config.yaml
model: "audio frame classifier"
dataset: "synthesised sound scenes: up to three everyday sounds over a background"
train_examples: 26041
time_shift_ms: 100
n_mels: 64
hop_length: 160
input: "log_mel"
spec_augment: false
win_length: 512
num_classes: 39
output_stride: 2
arch: "mobilenet_v2"
norm: "groupnorm"
hidden_act: "relu"
weight_standardization: true
channel_attention: "eca"
depths: [4, 9, 4]
kernel_size: 3
stem: "single"
expansion: 3
widths: [96, 144, 216]
init: "orthogonal"
residual_init: "scaled_by_depth"
optimizer: "adamw"
learning_rate: 0.0019
beta1: 0.9
beta2: 0.95
eps: 1e-06
max_grad_norm: 5.0
max_steps: 17500
batch_size: 128
epochs: 86.0
lr_schedule: "cosine"
final_lr_fraction: 0.01
warmup_steps: 350
weight_decay: 0.09
Rows from block 3 of a small audio frame classifier, named by matrix and row number. Rows with one number belong to one channel. Each number is 500 + 25 x the weight over its row's rms, rounded and kept within 0 to 999. All counts start at 0. Numbers have three digits each.
Before each channel's rows are labels from the 100 clips, of 14976, where the channel reaches its highest value: "strongest on" is what is common among them. Only what is clearly more common there than usual is listed. The data: synthesised sound scenes: up to three everyday sounds over a background.
# convs0: expand pointwise conv (model.blocks.3.convs.0.weight, 288x96x1, standardized in use), inputs 48-95
# convs2: project pointwise conv (model.blocks.3.convs.2.weight, 96x288x1, standardized in use, transposed), outputs 48-95

strongest on: crickets; rain
convs0.103:465516513500471460493553546501506496520485458475500505490496541529506510516530461527508474494507508510504522482527523486477480491525513481463483
convs2.103:527470481458520500514544507515507533452480496499499470485467483493485479532536495509528538449481552530530508443519444488482472489521503490474492

strongest on: reverberation; text has "reverberant"; electric buzz
convs0.106:541450456477506571510487473508517518498505482535477498480499465493473514511462510506466502464491474503551489487487498509505525500496507497529514
convs2.106:508507497466486480479505513486495492484471501526490495535521545499511489484478469551488517530481472478489513495489532500455447535502530502520516

strongest on: crickets; mooing; first sound: mooing
convs0.33:501444497496501500504523537473488489488471469466520547490489459484474501512502536543469508525514466504544504503533454544500504529453499515522527
convs2.33:529462540491532475527524488535516509510531506523505521482510482533504494525507486519573493473490505510531474445510509508480528488496479502491531

strongest on: crickets; reverberation; text has "room"; text has "reverberant"
convs0.257:533485480513468522479503491513533506538470511480522525518453494526528469499479449526479430477541533479494498492500506487512518525475488501545535
convs2.257:520476489467517530533546492543496537477474468476482482493494493516495486499481496538498529459497506526531495450513486492483476511501507508511470

strongest on: thin (high-pass); doorbell; church bell
convs0.12:505520526487501518517515482493473514503490531516508471527474523480478481536430516529509544522465472508501532487459496515484492514476501485470463
convs2.12:538487450456492479538553480510470504506515501497510517510463504478501471508503484530464542485502494503486514457531490492501536520508520475499459

strongest on: crickets; reverberation; text has "room"; text has "reverberant"
convs0.278:482443477481504473521513534538524503495473552462480503475471461531512521536481477513484507427515485510497536482484470519496488508510569505517494
convs2.278:535470480485526512514553490549507560499434474485495485477454482473528523526502518526489536493471534494515476468529451528499488486508503529496496

strongest on: background: none; number of sounds: 1; door slam; first sound: door slam
convs0.147:423464452517511492500496492488485490460525555493504495510507481497509523502476509527508510486492541507489542496523450493489501488471521506501491
convs2.147:560479512510500446493510484497491496572482524497536514506487507506478484490480461553517477477525509466456499500513475467494488535528511490488491

strongest on: reverberation; text has "room"; text has "reverberant"; clipping
convs0.182:499480491467502515488514502507490591516505505531539493503504472479511555500466517501506523470504470479457479461482460469483507506478506552475522
convs2.182:523513494500533469486511507489520451517474482474487514549479481502527491497521497486486504508549508490480497547509499495517502504482525521520486

strongest on: reverberation; text has "reverberant"; electric buzz
convs0.229:479450493508500454513532504533480503495466510478518494466476446528506531508505488529510506431482504472522516469504460514515497515491567524481512
convs2.229:497486474473494507480487538514508512484498475445508517496472499500492511515534556488558531470535530496507531490521437457509496509513467518492448

strongest on: thin (high-pass); electric buzz
convs0.247:474488502527475475478445478496492526552518541512485479518477492516470535490469542484516555481453522465465477519488469512515519501516495504511519
convs2.247:492474475468529519524523518529506550492450489487513498497471474480521537534518540505497555462470548518532478488540446525484486495515515530461482

strongest on: background: none; number of sounds: 1
convs0.107:491490479485484520485517489516527515521479506526461457454569471501518515502508485535519484508496516508477499511514502530483536485521485504500488
convs2.107:489490529512514444460517487534504506513507530477485533540523517518471541484528517490507515487499528469480433535540500515458485525545484536470489

strongest on: crickets
convs0.184:499468489489535492535515490519512477501547497515554487474496533540435494478502511497522472458529539502521516487506558500491479485510502475491478
convs2.184:511515485480532511529491485549524513466459491513478461496512481484531453525509500498498487486463527472522475467495501531498480511502538487517500

strongest on: background: none; number of sounds: 1; door slam; first sound: door slam
convs0.175:472439495499521474516511479547467517481491495471481486472498484519478548524496513541522490459475492473551499458502497470508489515509544524505515
convs2.175:487501499506503545540490488495474548509436477502465473522467472476452531491511516499524524486528503490524478478518536467494520508504477526482496

strongest on: crickets; reverberation; text has "room"; text has "reverberant"
convs0.286:491499499512491456453494565498513490508455558483554479466477478506514488529487442497501485478508486502489539532476482519465514511509493472502504
convs2.286:508489505502510507494537484519506521530457473460470495487444493472504544499495537519499545483478541509507448520536429535494445504505472529501496

strongest on: reverberation; text has "reverberant"; electric buzz
convs0.254:491451503511498497519513539530501477515474483469518517473499466535476518559475510504493524458482456526476515496460501517520501518509521525466525
convs2.254:512487485483502529469520464517492513492485482507415499475477494450486530510519509510510512544521517504561491496515466494503542496534474522492474

strongest on: thin (high-pass)
convs0.78:481490499485501476526464528526471512499515536522500459501499466474481523519489523521470550495530485498499511483511496535483520516518476481522531
convs2.78:476484497490520497490500507532485490485508511481493511475484496495493478509469494512491479479472480492517495516531507514528515524521545530574534

strongest on: reverberation; text has "reverberant"; electric buzz
convs0.209:484472535544530516492507483548484502517427498452503500473517461541491429532511561523501488487491504508524515475490490506482488488509511499508493
convs2.209:487511461478527505501511502548521419520496511488494504505546473482470459515481478494507469455499521557478530517493510509491440513506493479516479

strongest on: crickets; reverberation; text has "room"; text has "reverberant"
convs0.285:497517521492501481493530543514547483512531538489513516471474475524511459498499449482548442467511507484492514464509513486496522488532519522543524
convs2.285:536487512453534489520502460556498513489446465478475461485478494485481491521475529505501533464495515509579494478516519500479492476508519511501484